Rows from block 2 of a small image denoising model, named by matrix and row number. Each number is 200 + 30 x the weight over its row's rms, rounded and kept within 0 to 999. All counts start at 0. After the name is the row's rms in percent of the matrix's.
Before each channel's rows are labels from the 100 images, of 14976, where the channel reaches its highest value: "strongest on" is what is common among them. Only what is clearly more common there than usual is listed. The data: gratings and oriented noise at many angles and scales. In brackets: how many of the 100.
# conv: 3x3 conv (model.enc.1.0.conv.weight, 128x128x3x3, each kernel summed), inputs 86-127

strongest on: coloured (100); scale: very fine (57); stripes at 75 degrees (47); stripes at 90 degrees (41)
conv.35,097,266,208,205,243,221,224,263,167,210,190,249,166,200,202,197,208,205,253,207,200,185,263,204,147,208,208,209,196,214,227,208,164,190,137,128,234,238,204,193,271,139,188

strongest on: dashes (71); coarse (40); stripes at 30 degrees (26)
conv.76,094,212,184,187,181,199,217,149,116,223,140,206,165,233,218,159,195,202,220,156,182,206,184,201,246,203,194,220,189,190,214,169,177,169,200,180,281,171,172,127,234,221,233

strongest on: dashes (100); very fine (47); stripes at 15 degrees (27)
conv.15,068,176,195,215,269,217,227,232,190,196,241,231,229,188,189,249,167,182,222,154,230,163,232,188,130,173,221,217,187,178,220,192,167,201,198,191,209,219,175,238,193,138,268

strongest on: noisy (86); dashes (42)
conv.107,045,225,207,190,215,155,251,244,212,201,190,202,200,184,205,165,206,218,226,170,220,250,201,245,199,215,196,224,212,264,188,235,186,192,192,112,183,237,165,203,173,185,215

strongest on: very fine (92); coloured (90); dashes (77)
conv.26,108,208,178,191,241,187,258,303,209,182,245,201,202,198,175,197,172,206,257,193,183,229,266,227,190,196,227,206,196,168,228,209,179,206,210,144,186,212,199,159,173,110,218

strongest on: coloured (100); dashes (47); square grating (40); angle: stripes at 60 degrees (27)
conv.47,141,224,230,204,176,203,218,188,196,208,128,226,200,246,194,199,188,185,177,180,206,171,151,206,163,237,187,183,196,223,218,196,194,217,193,166,173,219,168,90,207,157,218

strongest on: very coarse (72); square grating (56); stripes at 45 degrees (37)
conv.74,119,225,208,216,154,207,215,214,236,214,198,220,173,198,219,176,173,222,205,199,195,177,219,191,193,173,203,202,203,204,184,244,239,170,198,198,218,187,217,278,212,173,189

strongest on: stripes at 0 degrees (98); sawtooth grating (37)
conv.86,114,222,205,248,281,212,232,265,186,218,205,224,190,241,180,168,204,192,175,217,218,207,192,207,106,207,256,182,222,227,231,183,199,208,182,175,194,235,190,187,200,146,234

strongest on: stripes at 0 degrees (73); dashes (51); very fine (51)
conv.31,092,264,193,227,155,194,162,227,166,183,204,183,139,130,191,140,231,189,185,165,191,190,216,216,150,236,218,247,212,221,219,218,171,193,176,218,181,243,183,233,196,214,147

strongest on: very coarse (72); square grating (55); stripes at 105 degrees (46)
conv.83,114,235,181,186,167,220,167,182,232,209,196,242,165,251,213,220,135,195,221,206,212,177,233,172,210,195,191,199,190,233,130,195,171,196,222,183,220,216,236,275,207,185,207

strongest on: stripes at 75 degrees (63); very fine (49); stripes at 60 degrees (27)
conv.65,054,199,220,243,199,165,208,166,257,199,161,192,197,232,147,210,181,234,173,220,211,102,251,189,200,190,256,241,185,176,204,199,212,132,227,204,250,172,188,202,216,179,227

strongest on: noisy (72); very fine (54); filtered noise (37)
conv.22,060,225,170,180,201,197,252,193,186,183,216,236,190,229,226,135,192,200,199,178,184,223,213,216,204,228,186,218,197,247,190,204,142,236,199,195,174,209,230,222,189,194,213

strongest on: coloured (100); very fine (83); stripes at 105 degrees (35); angle: stripes at 120 degrees (31)
conv.106,092,223,200,226,256,220,225,219,231,216,178,199,153,167,177,172,205,191,216,177,218,163,229,231,210,231,220,198,185,258,160,182,199,181,187,218,246,216,168,193,234,173,174

strongest on: very fine (65); stripes at 105 degrees (47); stripes at 120 degrees (38)
conv.93,089,204,241,225,182,163,222,198,183,216,204,169,220,214,136,212,135,223,212,179,199,155,220,257,240,230,220,176,207,225,211,200,170,160,180,198,242,196,239,196,265,175,163

strongest on: coloured (100); very coarse (54); dashes (45)
conv.43,043,204,187,192,232,230,187,302,209,230,193,209,221,216,211,258,264,195,179,245,212,180,115,202,198,192,189,226,186,231,235,186,244,171,207,191,246,181,202,174,218,221,224

strongest on: stripes at 75 degrees (60); dashes (50); square grating (47)
conv.120,069,218,217,214,226,207,187,227,152,188,180,169,175,147,168,210,173,237,211,177,224,173,241,201,176,185,207,220,195,213,228,181,219,196,174,169,267,202,164,155,230,218,192

strongest on: very coarse (70); stripes at 90 degrees (48); stripes at 105 degrees (33)
conv.4,071,139,167,157,214,239,167,252,222,218,225,170,182,142,228,210,242,160,205,223,207,217,137,223,206,170,194,187,193,193,284,197,193,196,199,179,195,164,206,145,229,216,211

strongest on: noisy (73); very fine (56); kind: dashes (51); stripes at 90 degrees (45)
conv.108,117,210,186,226,153,188,220,169,250,188,245,155,250,227,167,153,247,177,177,196,211,253,195,228,222,215,192,205,190,274,173,211,227,209,221,175,194,266,196,190,182,248,160

strongest on: very fine (82); square grating (51); stripes at 75 degrees (43)
conv.0,137,202,194,205,202,206,192,233,242,177,180,214,218,194,262,240,211,188,214,218,146,182,168,171,172,173,226,222,188,214,201,198,210,151,159,240,211,199,117,222,210,197,183

strongest on: stripes at 90 degrees (61); dashes (56); fine (49)
conv.25,078,184,186,190,231,185,132,129,245,205,147,186,202,204,264,216,206,251,224,184,151,251,173,222,191,234,204,224,226,253,200,201,209,193,217,244,220,169,166,193,190,255,233

strongest on: very fine (61); stripes at 90 degrees (44); stripes at 75 degrees (41)
conv.104,115,193,204,199,208,220,212,227,246,192,203,218,235,189,261,253,197,186,235,211,163,183,181,211,192,188,229,226,196,220,183,206,208,147,189,233,204,218,151,233,207,189,191

strongest on: very fine (48); dashes (45); stripes at 90 degrees (43)
conv.60,101,196,196,254,192,214,255,227,218,239,120,199,191,171,165,181,160,209,225,186,214,158,242,216,194,235,246,217,184,205,233,189,177,128,157,175,236,201,210,205,252,154,187

strongest on: square grating (44); stripes at 0 degrees (42); stripes at 15 degrees (31)
conv.21,105,205,214,211,193,199,183,239,228,148,270,223,220,204,208,198,199,169,233,233,201,225,255,150,139,188,202,163,205,191,173,198,207,290,197,215,169,240,185,212,165,257,225

strongest on: very fine (74); dashes (72); stripes at 90 degrees (28)
conv.117,088,207,148,186,129,183,229,237,184,168,201,253,249,235,221,178,184,213,212,211,158,192,211,181,173,162,206,224,211,208,180,211,220,167,227,157,189,169,206,171,227,215,236

strongest on: very fine (93); stripes at 75 degrees (49); stripes at 90 degrees (37)
conv.64,043,208,145,235,163,244,228,196,230,183,213,205,224,238,226,234,230,161,201,248,218,267,176,170,167,204,194,157,188,243,151,197,246,201,198,194,178,271,207,211,191,215,227

strongest on: stripes at 0 degrees (77); dashes (50)
conv.29,118,203,157,177,241,192,230,207,250,190,199,171,194,148,209,175,169,220,229,200,180,200,195,217,171,193,200,224,212,213,188,198,232,210,241,217,224,112,145,199,136,196,194

strongest on: coloured (100); stripes at 15 degrees (39); stripes at 30 degrees (34)
conv.17,091,252,196,243,262,238,174,186,238,207,242,200,180,181,215,183,167,223,244,196,233,170,205,195,220,177,231,183,184,211,199,165,223,185,176,200,248,215,229,189,202,192,234

strongest on: stripes at 0 degrees (61); dashes (47); square grating (40)
conv.114,130,240,205,256,202,180,226,169,216,217,236,223,230,201,209,208,212,165,168,215,235,206,179,184,200,253,233,161,226,196,186,200,200,190,227,198,235,212,226,187,222,206,240

strongest on: coloured (100); square grating (44); kind: dashes (42); stripes at 120 degrees (33)
conv.7,124,174,171,217,183,180,209,205,196,205,212,180,208,199,138,145,216,201,258,252,217,199,267,203,179,194,214,202,195,139,186,239,207,257,209,181,170,185,182,281,169,250,192

strongest on: square grating (48); stripes at 90 degrees (43)
conv.36,144,172,228,185,249,176,242,170,275,213,207,187,206,253,215,218,176,179,193,262,230,207,214,184,218,187,188,169,173,157,199,176,222,200,210,245,219,211,176,204,204,243,229

strongest on: coloured (79); stripes at 0 degrees (36)
conv.111,133,215,218,188,174,250,205,227,232,222,157,232,222,146,255,264,204,196,197,175,236,208,191,195,215,190,215,196,201,258,198,187,137,178,169,154,220,219,208,112,212,151,217

strongest on: dashes (62); very fine (46); stripes at 0 degrees (45)
conv.51,136,232,202,267,236,217,167,200,225,192,197,183,211,170,175,210,178,208,225,189,212,156,247,179,172,227,226,184,216,222,210,183,208,151,162,193,238,256,214,236,246,197,171

strongest on: noisy (83); very fine (43)
conv.119,102,228,136,202,177,209,172,203,244,196,228,209,180,190,224,193,280,242,183,170,185,158,188,204,210,206,185,185,210,198,171,192,160,209,171,182,228,207,192,226,151,185,170

strongest on: square grating (56); coarse (53); stripes at 45 degrees (48)
conv.122,110,190,220,207,248,204,180,197,192,194,239,186,207,148,195,216,247,199,180,182,219,203,191,205,174,236,216,193,203,173,225,166,199,200,189,227,208,204,182,123,188,194,231

strongest on: square grating (58); very coarse (50); stripes at 165 degrees (47)
conv.72,083,196,243,190,180,223,180,247,245,202,148,218,167,215,201,243,156,210,166,220,230,171,238,208,207,184,204,205,183,219,146,193,143,193,172,194,157,231,227,209,206,172,149

strongest on: dashes (97); very fine (69)
conv.99,126,271,261,260,155,214,242,221,224,213,191,172,166,193,244,200,180,202,183,237,192,187,196,183,191,242,216,182,205,203,146,226,215,111,174,174,269,159,178,219,205,181,194

strongest on: dashes (51); fine (41)
conv.62,087,191,156,171,213,215,250,211,190,229,167,200,217,201,177,176,162,157,197,219,207,233,194,209,188,146,218,215,186,207,232,175,153,223,249,196,198,203,243,219,204,227,179

strongest on: stripes at 150 degrees (59); fine (49); filtered noise (38)
conv.14,053,237,191,220,214,222,164,236,188,230,160,163,171,216,177,194,211,231,193,205,188,206,161,201,264,238,226,225,198,204,212,155,184,133,196,256,260,155,230,184,237,235,183

strongest on: square grating (52); stripes at 30 degrees (46); stripes at 45 degrees (38)
conv.63,097,237,190,198,174,215,201,195,136,233,227,186,156,211,212,162,205,208,186,219,190,204,191,207,233,193,188,236,172,190,245,193,215,140,202,169,260,158,192,192,217,234,214

strongest on: dashes (95); stripes at 90 degrees (55); stripes at 75 degrees (35)
conv.52,081,133,218,188,210,219,228,205,159,220,220,204,148,199,163,204,183,179,166,187,215,231,213,219,229,217,170,198,175,186,180,180,201,191,210,196,159,186,236,179,243,135,199

strongest on: very fine (85); stripes at 90 degrees (37); stripes at 105 degrees (25)
conv.75,170,226,212,259,245,225,209,247,147,204,216,158,202,211,180,202,217,180,279,223,179,195,229,183,192,248,235,210,209,202,221,181,175,196,189,173,241,201,221,197,223,243,204

strongest on: stripes at 75 degrees (64); dashes (57)
conv.116,074,186,239,196,224,216,235,196,140,238,151,201,225,214,176,241,206,273,253,226,225,227,203,214,233,174,233,198,217,168,227,180,157,216,185,144,221,159,265,168,226,151,236

strongest on: noisy (64); very fine (44); sawtooth grating (38); kind: windowed patch (37)
conv.89,127,227,195,229,229,266,191,215,216,285,180,172,213,195,202,177,211,196,249,211,237,228,170,212,178,227,258,209,195,244,254,181,159,130,187,180,278,203,208,204,243,196,206

strongest on: coloured (100); dashes (67)
conv.91,135,212,205,198,197,156,231,147,165,146,188,228,194,198,149,250,178,168,179,225,190,235,249,137,184,198,178,168,197,194,198,208,215,230,197,177,196,270,191,186,228,140,215